config.yaml
tokenizer: "word"
text_encoder_norm: "rmsnorm"
text_encoder_activation: "gelu"
orthogonalizer: "polar_express"
Rows from block 5 of the text encoder of a small contrastive audio-text model, named by matrix and row number. Rows with one number belong to one neuron. Each number is 500 + 40 x the weight over its row's rms, rounded and kept within 0 to 999. All counts start at 0. Numbers have three digits each.
After each neuron's rows are labels from the 100 texts, of 14848, where the neuron reaches its highest value: "fires on" is the input token at the peak. Only what is clearly more common there than usual is listed. The data: notes from a synthesiser with random patches.
# fc1: MLP up (text_encoder.blocks.5.mlp.fc1.weight, 1152x192), inputs 0-191
# fc2: MLP down (text_encoder.blocks.5.mlp.fc2.weight, 192x1152, transposed), outputs 0-191

fc1.7:559416503544524461500504533500470539484488522398452590570470534533450557461564544545508465446406418473547573490507480460439498458514552492492531520460553520473436499446493535490459455508467472570542469520489486529527433459544450504513494478449497526505484485479437422500499508548540457519484503370510557472517489518498507508484491509492562448492526588512508561569490522494453492465445514523589547468499517443558480473490517510517557470496503597498486479482449454508422530511465501526507542505452487494420552524501498504506484440507494454484455510430540488429529463537475526472
fc2.7:491566454514524462519458557492491505490485522588444456473508538445532464532502499459486579521572546495421449484549499557503571516489463520498419486491483478561485516503523564445493548490529616473504543526498436442488494473432578541495491539529505431544524478510527579555450474445412540473490586516441507495487490560494538510522478489508434501535482461471493459432568530570560471499517435536456463497435479552497505567470447505535459549546496451454482504555514506457519500498487488484455482511492471465519476533481484553464535537497497534487498515543431585541468534477592439500
fires on: "pluck"

fc1.511:527550510528458471489450529493544554511560518540467534528537495537557458447509427503527518464488551456492498415535473509531432476478460544495500498443575492604494497451540453506462477550557544484592513423494488502504580458455533476515453519472450463485468506526510508493458512503527523489511475485553430477538495596530467483409550521485460540466538402409505459548468475524546570532467520521467518539435469523530528434588539466501535478508545472454541470505503525461485440450512547514481533476512540497600535555531507481445467483450490518514499543514469508463424504506559429524
fc2.511:498425501509492519449564443530550496494451490502508566474446549486525537551467496526534481530509571515503515476503491459475503455451485487449514386470540459530535502517469484458523429499540458554582530517558459470534501521461502540511521576443570527447544584523495530536525568538528505537472525449523416510533479476501570449512469536535493479538455604548449485485552524503540564497488563530435489602509454470518566435506513502470524532426474512500552450562480458533460486456482472504423501513535520541483503503510580500500441494527490430467479469577526450507508567471535469465
fires on: "pluck"; "low"; "high"

fc1.690:489476577526479429424563500484475600528448531560525509572404530521460519502482531543413487480478462464497543480486483458471460527486549465591426494394551523477426502487487528513468479539484478498458487499541455442549500497481514519431483502426375513465479506494482430518538449488502527519535487512482535464481477446486537513475501492467464513534459520547502513546472540567432520567554495512464534433459469454541489534441581491477564474396522463508438497483520423452468478512474514496504483484450542434498471543480560515514562517475450448480544505504485494528527515509479491465
fc2.690:474596462518462547477417530454497384523547550541438501483523433481527441506541488519587516579494519486474472459516506581522544490531481532418487510530507517544500509502562492469565580483513481509567484456445483489468457493522502528486560572438547466498530454428521569468483504519490497511540456430491428471425539544467537510544496496521423491447596493475493477497516492476498489462489525570501406580538555560471484514540424525498492544569473524540524524574517554473507505489462479478434510491522479508479501513472495482454500502486543544559528476474505521572462545517546491532
fires on: "pluck"; "sync"; "register"; "-"

fc1.623:471550435492564517466508585492508445558499456507419415479522442477486524552534500487539504488466482474458459517560452459507562459467473491522437504446559452494454520558482510562524503449533446516541457537549497457469503553531489560560506577470549527492554493467511491604470517427539476504544446544493556490488567484550519465499471508531419438533511455493483438432523579535494518462482491517456472491452498460512584533498516502451591482470569495561497509501535535535536515463518491476514479526479551442495531503482475465468565433527490492515494556472599441466539476567517520539
fc2.623:555553560583445516515508464467545575485493475489577544437486498530504456488468538558508465532481468460509539548433503451533427524488445474548459526468478498606494510511495533469496554550427521469464521514567587514456561496480425446560521439513498589476436494473423577589453487511543507517490511467448498528499445493511522502544496507519460549503549489469496504502542522484495486503526500562508546590512507467432537524403531461478524476517476507438504553580454456475441522502585556473588488454512454555534506492504486522480494532496463462520462492497479514520534490511498554544
fires on: "pass"; "opening"; "low"; "<end>"

fc1.374:464450515516486557534534467466507418549469508507541519568430544505428474515476550504523568436532545476587471472475490525548485547519544492549517513565550521529469459504488514500470478517532482544539512469451574498496481523504498515514540429489494476522444495496469526487491504562499521509550481531417421577540439456450519505520517488518455528530488618451517508469466472462476493568498574522516546461556481533519449511560461532487584429481466535558472487401497467471481496438516578512484440472487503544558512520488489513504508493532614506449539454560459548478525421512476428531
fc2.374:533543469480471462459463548506446508515416492480504473438530456448536531510471524475497491570538472566397550569489562454502513555464496521525441516489493551575526488515531541493437479503511551439488442514441539465480479446505490491495485487548494468477488518501516461478447415446549555509458483433493564478551543529572535459502490460570490548479512500462463380503515514485525547492480503501560463454437559477527463540486480440501498551536519466506434480560501563466531557558523469520498610496461523459449578518532486457453477511498472492575502530548478452554454576496458521511
fires on: "high"

fc1.242:418483426493491513540522496410575523517471508485486515505493549513537499517469577515454512528503467443524581485517505572530476581556498462474485531530541456543506485510473462522577471516551457541475493513525529416522547543519501487451543540516557486503445465501484483524530554598569517439569421490547538490466539488587455495461538542512408521503528520461532532524396512567525502464544457499480584540511467440472503528533494579518438545440457501508533432483512554467479469537467484523487474470509516524536540470464546522503488474541491457557549530588508435455506502492472487451
fc2.242:514550487504471521436500506539404561503510485564472560468500550450387495427568537440508492438567499470481526503490548529486520511487457525502469507521486540546481541459514550452472522411519512533487559536487414501547484495433536565465488494557513522491551463464492429556570509570584468480470485505440494524426491491443489453563471464467536480583499512479516453484467479482490481416503536560500501512448544506516410522502538460459505493475521478496546490495497465509464441490489473500485482573435462455514599548468446487570466447585482514511505507550500523501544461532506524561
fires on: "opening"

fc1.142:509502465456494533464479521519515482560452538484534537610519446455452498530523477583490463521508434441479524507547475544516500547503621526436450515476580427476539507482464479530533511509473471508480483463538496531515498535498537496522572473544492438469490534500494526497557504554369516540508548518555539453490457449455508489531488521512526527447510509613444527483485466480488468557488417486569585540512492491441465537559500464493549484448524463465543551511529530486416521483437461495467451460579491571468532522548468507543527444491442569457491524535539463511473512506514553502
fc2.142:501482508464490538534555498539449502548496534485507542492475509525512518505494520505530480544495498453497462508523469472498505483485531514460499408434565438524469477466434503502546548546507514508553476509556532557493446532491504594535422480493530541517561554517571528442498486606487483495567525508605443495463519517482509488523482412479627551422553519504467463565520414462417460540453487484501509546561481482528543529466476494560544529465482430445527520511497609552516579460537497531482541463529476533472530474484460493517500517525552548525541545502547435549514530477532498440
fires on: "high"

fc1.519:502495486494484557486464523487484529508558437534481448517482467498535504515488553469487509536520479510489511474503483558438523528555492461533508479540536507446476515578553563464519488450515553483415443543573455511390517509496516504562444452510504518491516500470498596501520581593534523538536431558454436532508446421465486428553493534443532505495424486498553440451493478511511458430524500487495490455477538462540517451428552450569474474447467526478515532482483470522525459498448522569475497523571604527604448461461482446503497487495473491471506540576516543518497486479529449551
fc2.519:489498531461474501543577447570520450538461464481500550460488521488521519511509482580540440527491485469522437508521509457522502520467496532388490519532415450538502497502476425604527503550457440535553454424423587463542502494507567558396514551495477496490495488533535487581463437432446496493548571472512539450549536503555498499458545422577462520467552492513492485526513495473500512601521512494455500514509476559462541531570460531434555515476534518488493476510570527589494512461491491513496515471487460473464514549481536505472486477470504529476526492418468504543500487534442547494
fires on: "opening"; "-"

fc1.107:515388528455444461448542520497579492511405569475521459550530414490542442531543482467541533536485398442484477487517432537481563478509544468484489510461503457520448498520506524467471487535491410471554529499580515552574575581507524531478489489493524498541500553447553480536529474502426493507512483495539479481498502553448477520500413506554490528479570516506481534550517470496497449508479452516533528510451554516456445507506514487493555491482564425502487534506577525457509470520469492444496503514550505584472494492528517536499509475503498552420539484506580429602518491474579508519
fc2.107:518474508429454451515544482528509485508458494518468493502499417473536526586537550471502556521498555516483458574472500510478435547520567483493483501463546470478483486432477495483586520473521501524538496515558504609524478515512476569597473483494507487483539512520617557453448519525465531527472448510547418514535546541521530477535425436580540524443585507447403488612527555527510408520470440503537585488516565464486476474461475526538500464475485457518518501515510567501463556545526568576518501547509465492460518469524468498517490500480508541446515488481516473496485523526499480496
fires on: "high"

fc1.116:516560501510551564477554469510507468505487513521512468475541511523494497559512522522580500577475476510453501560540462540551481516522528496554530478542513424481509555514530525466523433545511546447541514520544487510473560493517505531508446505440524420512514442432545568426523532514488522459522536440438459556552515469475479472508487486539529568456436441460526460450476520433523394507548554478473493517492472574508473513554487512543507552453498456495522474458373517463514599494469566491537585479430500560538431534522447485449540535467472529491564528470479512495496436528517473451
fc2.116:495439453509440425500541505528516475482470582527463546547494490515493518481528580522455497498480574443490474510421535481444541428436466567521470492492512527522501506546465522502466468538477458598516493463534542575421382471466484524550524472485439457510463474495468406469532526501548526565451497501567536474504493552484569504457512545457431536457442553508516458516490488577565535477493468543475464501513495394512531518449450457518497544486551550553479490530548500531484556491562507541505482485461576445524502522443479475535475494471536481476470496519471592434498538529493507499
fires on: "glide"

fc1.758:467500492463474486460543537469490497497517500517443506530504541460499535466599497469535474550472521469525531462473505451566474471479513453481509521464514525452476510488551527507574437468558497581528502532467485556488496546475432563532479505499442525397527493555435519581437541480550450499494442449527493516521459493456480413484497440448469550507481511416508523570517559410531411501487495456519511486436517542556518421497359522535548538545560523465498580495555482512477568517517459506540490549476502449489524566538524537459549455524524491496495528464551508522514496549548494520
fc2.758:551508510578460478550490532579465471483492560502529490456467524544525463490435569570516527550479518466475496523482539472426516506541410594473460474440520519488550502529576590467489556532482484491435460462541526457517515497556632541512474537466482531549515519439508517462506411531518551509517555528521526460495540513475583511485528520592490466476545410507474526490452532497460508471506504560438516486506524447508525516530500471522464501448457525470489497535464510432500518562468545503432430460474471501444507486475531490500497592509518504497452565564453495520537524420471500444
fires on: "pluck"; "band"

fc1.712:457503482553576491465518533441572408506460477474505504554502463524503505506578484499530541540454519461455552447528502530524445499485480523519476468519488458531455454539487566494438578403531456550514490572500522525491445576583504499468431514502525549500557545424469514528540501515501467470481525523501555541513600504584478526544525536509524435590582483495499431463462521487500461493483443454425437536554518505544521515506475538490502477511504549495496540497527536545520534503525469472503491541577508527508524479536519460462585454517480538503507557498579552440559515553563437490
fc2.712:600485582502524521509484529526517504445507559508511540441465561478538529444523566483553460524509442490481514496442513470526570512437412491536474481523500536525466514508477438495502579494453492466422460516516560523485504449452460474523478453437465557533489470499430540517470462461536567524482507398470471475553469530470462462519425464489562513477472457533511577522516506434492472477505531499559522525463549474493564575459440499432483490480509448499481523540473430509516467440502541481563480537455507479490529528445575494526530519438546565569421499468428506457530478533475580494
fires on: "pass"; "low"

fc1.475:460429473443579555495535549454533433483548471542541565501517472512510453526569512546477478500502596484535430519477496442519496474467511459453479526441494520516471495544414542553506491570495496503579452533546496461485524491460492530547498524575511392562545544488499548562588446473534522523442517489495586490500474455462527498447519531447486583499492471527488499500503450506471536521495444587504426496505530540541559537504469557538474489454431489543524494460498520450473478460507571465418512503434528475517529535492469494538497502533506543499490540558414455417525467488484508482
fc2.475:513456488558479520510506533504522467524524447514496506462497502547510460599409559508531572504527490506466475519451495553533485470553521508519571441503485472469471467537497489484506437531518551493434532501472436510458463431475504431466498471489494488449617492527478499488533456540512466515490483516451537498496506499436508484443515522462481536493466414459486567509470516505510510517487475557517438500524500580517460472487446592449489487582512549530465538486469531489396451553482571574448457458420483506509452599532400546478525452538488497541557526488516554463477498541472451593
fires on: "band"

fc1.595:422483504489565511514446526487465528539553514475469470477473495494492457431507522548596491454544464522474479602492467531485456512527472396549506551482485465499489487427558467561505515505462503471544519541527557403562479483546520475535491473516487592468524399552560429496502479511516496450495548491546526374463507504505480571487529524509583537506534571498489559553496518441510479526505581498516443602580460492514531501458515485476509528500522479480532489568424510502472514491473505455431466431511508485503510461529510431458518561502472513530515489468551499532553483498546480472
fc2.595:477509529445525551483555580516514505520479521538484522547538579459534530546461457448532503498475498539501497480513574512548428491490534571428496475442544466447497562465463515488504549532483519498436469520468516526541487489454483506445575487465479420537475626501450553482471452494534610495492418495528475508484521505514526530480479531440445444544567501499537470408493546517481438480485410573471474500507477514518527500497526541431459582537496461530542485492573496510523514435477467451495481478406554487455558538438566533520496511527489565517474483503485517546465479515578477497
fires on: ","

fc1.411:479538542486536476500441466428448464510493552512456486489526551565463530495510505471584521553582456455497419457564506483495489491524455507501573544464434528564522472540467472537494486470463504436489529472486543447530517517535510490448505468496524561499460493461562489500552507513499470555571492581526472429535533450523509515583487421513540494479428490499588485552545573452478562428419530480404455500533475546550561496484512482473486555501518465495558434556479572477485475507498543535580436520477516467533487456532501466537539489539486498492455481462561542507580474510520493457
fc2.411:494544471497552504490515553526507588512529453510575493513555555420526495554468525473444484490536469537569480550537454476535388484529578442502559489477521412503543496486511555537511509574495444544522425477437574521497483509493409501456528459453529464449573498468516538503534440440612516517530513506532488528508414501530549488450526550409479507532535530499493502460459462467537488502414449474470512504541522497525483501513515498479496475515425485555545527562521461512501482427522475433457499473440581500461582475499515494524462474519502497467478461504419461493491516501488499551
fires on: ","; "<end>"

fc1.514:530506503508496494528466477505503532506558494556555435525497506531466487445564537457488507601441462414508516545418464539477475440560532512498421469529546506459435473518553556472441527477492485574538517547584426495580500501544496509483452539469512523530514491455458471524550613498498546565528492548504528522476538451540479482476511507538519507505512490540508471510497612471568531501484492449499545447502537476491510506496425439502476462488450460514493506544509553517510548488465486435505434548423540491513552542539538537527540419496549568500493557502548486579558456545507432506
fc2.514:509506509507473463512473523488501482521509517467536512455482554491531430426497514438527496535467489518524523471511515529518539460509499485519479543515565575499471523411530497458443504493497551476407487558560591515468503473460515555486543574508424481468467422495542490529469524531487470415437483457501440496579513501446492504477505477447538490523477489599492507532499534507466462480517483545571571541459548509551541504455461473523509505410493555417499547530473468413472542469562493539435520493472502540514512572490520477506547572478559513529473510492457500471650551440542505557
fires on: "glide"

fc1.655:544460439494535426446514496552497545531526445541492501548499538519463518485462543498550544586489469489535490464561474469506494522462544565419487590457547533533524545501560565516487460563530481469493460536484535454438583506573505573471490469506505516517489459489480491494488549511486528437414489513537557491453532438435552542441551573481465465491556454512507521524487582539488379433525494503523478494534493488435506497557453516593538458416509486460497498524472516523474568504530464500551508536446529498544462505531550536538507466474533497478519609524519514498473468514555506471
fc2.655:445496518548433497475433561526513480519499574520495551432566389524544561505542572489528515440509544509469476459425537468477459407531465486559464494459530523499455539503583501530537585593533565539515541453583576463509476489489539522539511500522468540551531514564498483499498516526489509508532521429482485509539515516449455465505421425498549515486472520481493486433553486482515537508552476503507519495479470481541518524458459504433523549541499516472449476531557498477555479541518580523523531497427572515467533524483473525441537584518524475547477437477474496482505580464499460556
fires on: "band"; "closing"; "wobble"; "resonance"

fc1.575:525442557498562480488479531509483506515529594467452478540546484502492501493545525501514529459471524511519544493525495510517449491463486508548524483486498487500557458417488477561487479503499498498604504554435526540567481448523447460507547551465507562477450518478485414446535475455474435534458531395514547477463588600494486540472471512513528533541569567473470576548499511505487565550472519545523543476508464466478429472512456552457490531562493489457472497529492507447461528470505415421497503492487430474378533537480499524513525513540472442491450546444515440436501534483513555439
fc2.575:512559485494402486467528498539525474502476411501506527512505451475514515524488506481468472571510461521516418530450532485519545498512501563427500440500484508488469568553541506455453474506509507470470496435543539507488529477440551503525456456511529409548517485491469550509490538549529496475634524546474522503470458441548496444512486475517508498533459431571488474529525480542576490492522469447515459487523508546544542554505538472546496524426495523544527467477507520546555552507446566567540514495515595464551449489469535484467408512469449591563534473526469547589435456574478495503
fires on: "glide"; "band"

fc1.35:532457506588559488481488451446543476468537477437510537542473530534514403440499444542551443483497554446516504494585477519510496510474525493548488542467441499560589517540529488491460482482551519479573540482460537424511500515506533516510489536487479469468502479534451530489521507505479445480506495577569554504442538533482582441454443453540453451550537498504509530521566529530540508527492562498442488485566544546530514498554529469553521473462505508497444400433531513531505507512530504486529483467550574389497437506529498521385508485526475505511538542520473514431513427516545516426
fc2.35:486496465539515507503490494558496454470476523438534535518499516460491565463498526507535459554487497523438560443533533479444491500451566486525492563479500536578497555457501515543458469487512566516529553418495507511461547583463550557477506442509514465399522499462433489502519473520460498488514491476444485413506495525472518503506472524435506474551564540533576381447543542538534572484501539489521481510457465535502454445606529500517508509506512526475470416483519506457483445529516547480480576490551434454507480490430479500459431518471484472551512541472479545542406465577414467501
fires on: "pass"

fc1.119:506478533481468607518418494522480511452495491481566481570488505524439509529553499471503476506532459539486451483500486530499490547494508516467567489467554527508514519545540557478463542510527550477479438532472545481452505526541490486509483367465483523486509454512478497523511465545475556537524502475598472446492421502607520465588508460528464521553496456535558534563512492424525512522524511440543499522500480468504423553446494548520541466461570627490485448505427509525434514546456530485437514485560494456514486464435578450465489574465492449523491511460466454557478462515511497512
fc2.119:482495406520498373456558468483517465504528504484474525459495481548561471466429597519523515480487518494513597497530564523483528494509467506565471441515498463454414460507497422477502486489493512500567520524472453471532452502444517507544463565534451518454494498473520552491475505527498483462480521504457488523552583511516526544481511555461559472474488544391435474452510509505476498467446505527494458408442539506540551485581479495505501569507386473483517531522518485505527524478519471538599445484474493540445499534531486518493569466556486524499430529541497565446543501573497567497
fires on: "pluck"

fc1.14:551547520508506500534535480501549484570512529560471546522512469555496389487576435473487525547487531501506595536481472523543425582493560489485480517371580492554560539537525552523514508523496528561502489479507459493522422460485517548456453487544467529510497522524525550545465530577524537524531449515577461507540464457474500446508452433513469469447544553453512499502459424509514494481525505488434534542479477444527477456549523464544468503474572511503562515511553512490519426516476509414506452516531520475499539509454539465461453476461441456499481458487496548559477388491494473525
fc2.14:478491452506484425428562432528441472569525515464513589390511489483538458513507505430563526563513493577435435506520456495435493529564523545526528487471519539478468542418501554461532511527485470486418534509499476514512507461496540470526517423503534464486538513492478520441467460426552449427514502467542431518508472447554442446477531473564447505510478448486542555521547486482499493534506498569439513492457485505538532578469465461529528476557490537487507559550510470544513557512549421567483513458541486528383493486513482524509505466531497532473498462498491524499490495565554491430
fires on: ","

fc1.697:487524503515458509482496490451549485483531373535540489485479496475524487476519510486519499493559547446434458493573489554466533533495556486437577502489489507522468548566455483416542556477530507518445462468519485421465527507507524493503427489552496454534472520538544574528517488526515530484567462542520463555468507402510481490547553528549464449482473503481568489428482472493534460537583458478461495544478513458511549512496543381565464480488509488496549510489483490526513464560534534496518497519523610602580487483513501507467528467420551503567513457506491461491410515491530424530
fc2.697:499552502500503497582480443526414544467407612518417489557517447559444457480534505548537509460440509474525542516458484489586438475565482484486494486502454496476579484434476563625416533446452488473481505459488572504547520508485508484448499476501455515540547480510538490463470502505475490468438518501442533469523445586445476527456517545472498535540429490521492453525456501511459503530441548520510483542528503552495440492539465577486558501534477529528446489467497504474419545496500485496492506510515463606459444545431478473491537473552508519498504542492518486558554459507504526493
fires on: "high"; "-"; "pass"

fc1.695:464447501461516538497465513495537529493534473453597442472465477479517444538463557502528471546489507464532414496573475427488494504426535507510443593400586462513503506538460546471517513499525510542473499531542478585493565493472559521517475494533515421543538514486508473475574531546414530507557502529553459464546481546513553500490437510567522495486414515582404496490508499464488424490437531475542490488554454511546528530519474505484471529452484455500529450437467516428563550480500455526508473537561503507413494467428474486561519544444524481478501490499552523500550467523495512498
fc2.695:507538477487509455508532465514508534493528520485515452586502491530528520507497531527497516464522537412411454550508542459482431496480532566539479554478550468549493499507452515522564523582480490522548507526481537558448489465489456491555440452515506470567539526562485557457529565489439453498538478511546495481489565530511507508543502444480497528464438522555491456486495518453424444429437521455572482504591534473480488529545503472505501496503522468488516538512471590501506446442548516511560524476546585532500534440555413447463575509477503534467609470481493442460490555444412483507
fires on: "high"

fc1.480:406507579498569548465532553481504566468569520456482550501495515545522520484532408472551530524459479489458506523531480548514525498474541480414480457500494488406535507447437462476453532462529497522512550529547539521469431553500549511518505520454519520552485556472471602526458486465557452466514537528538474467463427532436489540495524515492535489610497494445462498457518552571517555501478452546558492494470552502524549457501524507556527505400552443477516558461471524475436418508503565522501489528483485522470537509440546539507521493471504481465530556581456470464527454500434473492
fc2.480:472476544465487542451550480498529517502476510508465546536514467564591455470457489511588541538503504509592490535481439518518552513469501533490498520420528456563538578497448513507555580545458508473508513525479538468470477503494566509557490518459531522428509500433489545481462507441489472458464513535506500507568511511429419556530528485584589480551485467513453479451521455527530625525495514427491487467469546573502557488487518523533584519505539503526465525488426517455521482524508564521585530441486521497484495456463505616456522530422512499531506493536507545477540469454495531483
fires on: "band"

fc1.544:497547412538465538449504490501500549512479469540514527447513461552497468540461537485506484561526505503487493462546445451513522468518529462487495535497536528435469545569528502491512548466500533543377503488537444502466584525550553472520487448573502503539539477550513581532443522550501599508542498525478436530521417449473499457568448555491482514516462469472559480475475506481476452475507450448486459467527541503515502500485564433547489483407522519501461499456503439563517448565509543539495493518534617595603515476445495453475497499450503538527491459512487487538511465545488465569
fc2.544:460498545465493429578530516529475472460534524485488454544499525410556506477553500485505519426532468481512429498465526542511462532402509482463494492548447471573553491479462505479430440574485514484588443521503510499473403466483512548525475541461600511455477479525499482512537498479538441491468458515483470535516564449496494531478578450516468449457499523508411442515501488503507543525558527524496538508467489475529514498555492534493543503628483530479579445532518543487528531449523450505452545532473395452485509525535521541530533443524546503453529511535473569455504552446566462490
fires on: "pass"

fc1.577:491510501489444589496497511490515496495517378542507503476476514466547503477452485472493492549567538456456459482518501509479504537522516438478581479477502482487424533546485482460507520473551509494424484504524448431480525564485588498557442438544479485528532486521548586533527515559507623448539455558548422525520457439514504494549510491509520468507455461472612470469460501496532471515577479492500514523510492508497532496435552468538466478481520507506517501479532515559514446592510496532499422522476609546578502473461468483489537465428538520498515491547499484522425507496540424570
fc2.577:478509491510590423532513432497434484495473530522520468565570460552475407486562514571538511423450518460548550514560505494525522524538450499473466521500514505487546489504537548582501496531475494488519460505470542526545530457489449511437510492474427523429473530544573506497452506471438467493506502471444574480497487512421474513436483534508515507494486528517387437472467493511459489487496529441517445494456521478499482497561473467461573501523483491428440508497478440492455593433466484476525596496564439563492475524515511499487479509590510444495527496505541530488564418474432543479
fires on: "pass"; "high"

fc1.105:479514457526528566501505550474548464533458547515528522453494473549556448589524499551461468517559447419508474398523487386484564505531579471434573531427505525496429518530501534515485481516507476483533475518495463465454521529496499558477490539529511534528515471489459509491520538527478446518469445430514541453438483452510409445465447485528493502497530457520541564524477410485522585479470530557484429526433535452519489498496405542523459515446510495497503464502510506437511534513532542457409539521454490540487498498473545487475517465474533508492479543516494466468496455468441486372
fc2.105:497504485502481494460439520515478474416501421547468559469455469528500513496452500511506523446510511537517491506483622525555478501519464482484536423448518475510492414463463522453481472473551545540535526499516430482539458478500575414489468475478508484420573515536478518563482467512436411461502522537503541484527509506454493519455489471524513574490446545535489503523426570544523486480493469481487517529545545492530516463533539485410462520592555465452497502477429476528478500572484506496497499572494420519490486577490506517446514457549524512384521508433555486415521449432508471550
fires on: "band"; "fm"

fc1.113:502511485517503527456516508469460448529517464482430530470438490516532479480508513471495487464578465461554477495502505661532498505542514545486514539474524551578557491508440580486425539513521538448542512477528549503515487501569459483503587429518500527492437494539520499504529561484512584615553548556514498457454506472506572511489493472481596516551543526549591526451541441504474500470533497483515512539498544613559476505509432478527505480513472513471507570493414532461524508479502528473528455502434485467472442465502486583488483483449569518508493474538498534484457485537506470542
fc2.113:543528415504509566475503549571548523435565561546447522395422507473449510502478507525572487468540491546541533531517490499559502495443503507482476490506567461495526515539495495510499586486601498502443471495591543528533433533510497484472523552465513495407506525485524511542530477478495445511467555539570499453461525533460436485533483528451484452496506535495414454502466531539508476520418530589443503464453475562462493463480412508482492514517490550485494517441509501517535491543466477464524510467509469451556523438526544524537502523557484533497526471582427469423524460440477513557
fires on: "opening"; "resonance"; "closing"

fc1.12:495531518452510462492520478493531490546465490557503491484457513531537494485435521555560556539501518471503490444510398516539505531470491521476429499457563476600553499492468488508470480576510475502490489465563521588525478507482528507482463512557451552511464550509530448407524538508492533556481470478488494454459519492552506500529423515469492524554450522542414476524474533485421445593416546495591542525538475579491521537551487425505522455451463443492474486470516551504565536477459418547529501501549451477473497515510522464527492568460412507463507556515493503501469428463463556417
fc2.12:496515529454480564532517472482506482571493492487579515528450476468496546545479488526488499498442528499440508489572537462544488522525530539443489483534561508441435488576463434560534523452459495472506445503509469538435515491499504445551497480451545424522574518477477441491567516535462512498511544503492435519529473500575471452519505441472505521505455525496533447502517565494400439529472463576574515562538512490479467447483402478474477479526479401413503478532503488556459465494503520497540539560545525440460552409423498549479550450476465492437571518514495461463469472526506559492
fires on: "high"

fc1.706:484543441481444567519512500511505485487501383529503499487478554498530533449464465515525503538521475458469476473515498510451530489502513460433512511484534520527442526606526456488488556517493515494425475507541473413465521568484504476506436458551499471550506489510556580517482543550514556452545475547538419539556439403509542450507538485481487477462509509515581464421497504498517479478570487456474477493446527462528591532511573435504500493447558522521520505462502485592541422533469552534496475500522604542582455513524512428455551466422488495531497479509495502512490506505501465580
fc2.706:506455543520518411510509506476494544477515550476508485467471494512503391593529528497485463423507526479478523520535468507488436570501506476547522543505466452474585474422481631551480484458480527500465451454494544536458535450534549506527537476456481507441539494554507478538550473487446496568479460543470552493508455570455447542523455513513495470477471483474461484508452521551426522496512481530482511539573512565465448468521425518496563459612435496499480451506549470485494588450519528518517521537472448514421571468499470536512494507542508505464560509465538491580539437514495535450
fires on: "<end>"; "filter"; "triangle"; "resonance"

fc1.165:509567482558569444489480526409492507533491454607446499523380521536496555576500557567508501506501468536531533505481511586502486520501493558542413486484590504501535454523489536471494480597506511468542516500425564472431511527523554483533487502512543487471561471530529543475491388504539537491526494460576439436536502513453474494493511485508499519487487471537418512453559460515458433491479541461481497442535538475489535503520530483527471494515501445501520503511437572499523507488574501588496480507546468533489486493518464510485604456481491500511485516534469479474596470552560529529
fc2.165:536491522485424497475511478451548445485445536514514551476489506466474508451539499593469489434437536482488528513532462476493445519503521496537464515490485450520489503446613434455480462451462531533453457539582520473482482494497485512542440499595509484510478507509400508538446552492440537542509477557539510544469546543526501518515480471559542453462494562481491494548504536441456568457443491481562483518569535482448417489480491444514486518440424429513511388549478485517481504476495559527499478485418503455552460513442487532482555515522479589539534534465541487550452496443499446453
fires on: "pass"; "filter"

fc1.536:503482473554511527494457511478534599470513477495506507506507511646453498509517474482508517514459430502473577500451585526497517509572494492437482545394519522566420560497540466426523535481545511470562539419470451459472479507506612553522428482489527504535515560533523468488439456528459529512545518499448439406527488447490526517438485548559501485543468480478499465521470499459420477481523518503482469461524543510531526457557535517503541469493530510569488513491456539528439455534474484498459528487472469561587527481517534493501556490484416539454509459512493457457529456547501449507
fc2.536:530566509541555410455520544511478447524465496484497528474509557455550535420503524469510475472443515540468472495579479519487500471522434540585497415500543548508513430491519567492490535502496527525451477575609504464551474479516430517519511539488448436478549499580445502525509483535547535483508539496542452537482483544469568517519526502515469450468521530570509487507596474521536528460427479529493486556475490466541477464507499449517514525519525470391564425543523449479532546430435526493470469498503509516444525542465489501440518516499534426490487492539433466465514484402500416494
fires on: "opening"

fc1.349:525483551561563511441489474462494451617534494558470474513482439569489420508501488574485509485498488530485494496442468507489516486476504472485480479450476515477452552548408457504533497497506572491547480450522446537507476566550519510411531498562464533493521459450467560520520472435467446503505625478523475475527488551545515482500566535488469513538476548431513480394487503546495518507546481563531476505449492494515463539442499539504500448509529412491537490482469600603500529495449508513472427506412595556529508478540493486557459466484538518508439500531496521519507548478505493517
fc2.349:522483509467563483550536545492503426390470501466536463477533538533405493529480478511498518529515484425418552499548556554499511485499540482530495507510467489442500536483492605465455466495527474531455560434500446509487423441493564514404551443515471513495484494600460528477462481515523482475468514497528524520508511455497522533475568524532541499481503493540530451521501449486530534508478544507518508557490470514537495502531480513528484525500508557464531488443444494552591605548490521513522543430488517484513520462419417517504550524499472603548591541533502530473579468419504488556
fires on: "opening"; "pass"